A small multi-label image tagger, trained from scratch.
Model: 2.96M parameters, depths [2, 4, 4].
Rows from block 3 of a small multi-label image tagger, named by matrix and row number. Rows with one number belong to one channel. Each number is 128 + 24 x the weight over its row's rms, rounded and kept within 0 to 255. All counts start at 0. Numbers have three digits each.
After each channel's rows are labels from the 100 images, of 14848, where the channel reaches its highest value: "strongest on" is what is common among them. Only what is clearly more common there than usual is listed. The data: rosettes with rotational symmetry. In brackets: how many of the 100.
# c3: 3x3 conv (model.blocks.3.c3.weight, 128x128x3x3, each kernel summed), inputs 0-63
# c1: pointwise conv (model.blocks.3.c1.weight, 128x128x1x1), inputs 0-63

c3.117:147171137165089145083154140133121066123159050147133139144175155126084145127120115133158131120146127134103137148125140128151105133136145114169100121120133136102135127092098129120121113102148080
c1.117:113135139143095143101111127118080077102172068137147133116133157069127128094112145116132122141102101085102113143109109132100129130142148131151095119108128113120132110120098109101115080083107111
strongest on: warm (83)

c3.64:127102127110132124117094147131134133114137129145129147134106110111163123173105111091117147155114107135147140172162126105102175136176093125109071160113113118078097166117109151115155129116121122
c1.64:093107130142108160117118102128101155151169134145153116117087126115165082151157079112067168139117147111118163124122095103092123151093157145134089122087107142119104137107122159137167121084114121
strongest on: vivid (87); mirrored (83)

c3.62:147149117130115107125098166124101121117125108146120120101129170157145105144088126121143151111160127141171170152149157127151129139149122126127153098133145135070115107086111165148111113146065128
c1.62:149131132180120131135105137124125131113148140152157138146092136151138102146090132127119095128130121113142192124121138121123127133162082140124127084138106119092132145099103153146156096137113114
strongest on: pinwheel (95); vivid (88)

c3.93:164163094113158123135131141110139177113145151132147117115171162155146149128117133064146124142118144132167166160144154142136148114133143147125099111146156132084149119132142168108099133138116095
c1.93:114132097125136143115122108140114145113133145141115089074087132121140063139124093113106127122124132130128167135116125111120140107126149154144106104128146119147114124136163127136119103103105136
strongest on: vivid (81)

c3.72:140159125138147129105117161142100184140113163119110141125095145117190116125135098140126141147092152086128142112153092115082155100115116134145161128169100112126169141148148140118121157133091096
c1.72:113128083155128093145086131071141131105140128128128147107111127128139127139144127099102127125114078124132130140118113109108126159118145123147095149134160154117121064161130142118128117116112148
strongest on: pinwheel (77); vivid (67)

c3.3:142139150055094100099091120153123129095128100085131120098117183118149120098131128136110102143139146156108144147104115090157091115101141163096113128127099112139139118127120134131089163144114067
c1.3:104126122080118105109105127147124141111120158149125109132155148107093124121090138086141162139128108140121087121132131056168118127142140107151089149130115135134124132123140137132096144121134131
strongest on: vivid (70)

c3.34:092100091140141144103144111119122184128103154096106115166138145105195108122159141112105199132124094123073128132112169102122123118125119070154117130128106162105136154149123123113149116119136109
c1.34:120092120118140146100094104127114172126099114091119120114108138122164108141140114101125120106084118160090139165124109123136118126115156124132133104095079134115070148129134106133135124134104158
strongest on: vivid (100)

c3.65:137115140171108135132099115132114123127118128139150128139115128135114096119116105150129113109137117121111179089094126142127126106118143167128123145094126111120122140128125142118137142154141161
c1.65:068131110112129098110115148133111136132120132145094162131125109105161121122120113124141140126136119112111159135140122108123146103137113128112128120136139106086124129150135185132095141116105081
strongest on: pinwheel (91); vivid (62)

c3.7:116144119131114080096039145107099145098084143130098162116102170128139135135120108115134134106094118115153117127141093113113164130141114092143147121129191138097088120139122142103137160128105104
c1.7:138110119119135151109114103142109145140122117132114095123115127111159134114155104117127145145120137108113108101070091113137138051086141123113128109155128146109158094122121111090099129120117123
strongest on: vivid (83); pinwheel (77)

c3.91:131120145136114156111096140125114161162138156143128140118111170142132103137092127139125111113122148124163120105139122111128132130132115143099123083113116107080119175090136124117183121126113105
c1.91:141150114099097120117127110117112135089127140097117082100105130088143155119131146116109136111115133114133082141128088142121113112128100126144112116151144126128152121124171068139113139122090135
strongest on: vivid (64)

c3.84:124136160129118175129089158118120164167123115086142115119131133148151136105161095130139136130125154102101145144093123136125123084142181159124104104115153102108138157108126104112178122115114130
c1.84:102145132128116142108137103142104130148129126092094114096152128125165125122162119129138150101122130123119116100114114126109114050120142126129104092132106132106133125120109105085096138140070135
strongest on: pinwheel (81); vivid (70)

c3.63:123142092111159118127113157119144081122086132146120122149105168130124141068162137124119154092104099120125098098127122107121092123093142080169135132123107159093136120151136122132141145146118025
c1.63:139111138143157084131111150088134090127134154160132124145125105134122129145143179123115065080136145127118119117150119133116103132168096095126147123146148084094114123117123143146114137121155115
strongest on: pinwheel (78); vivid (72)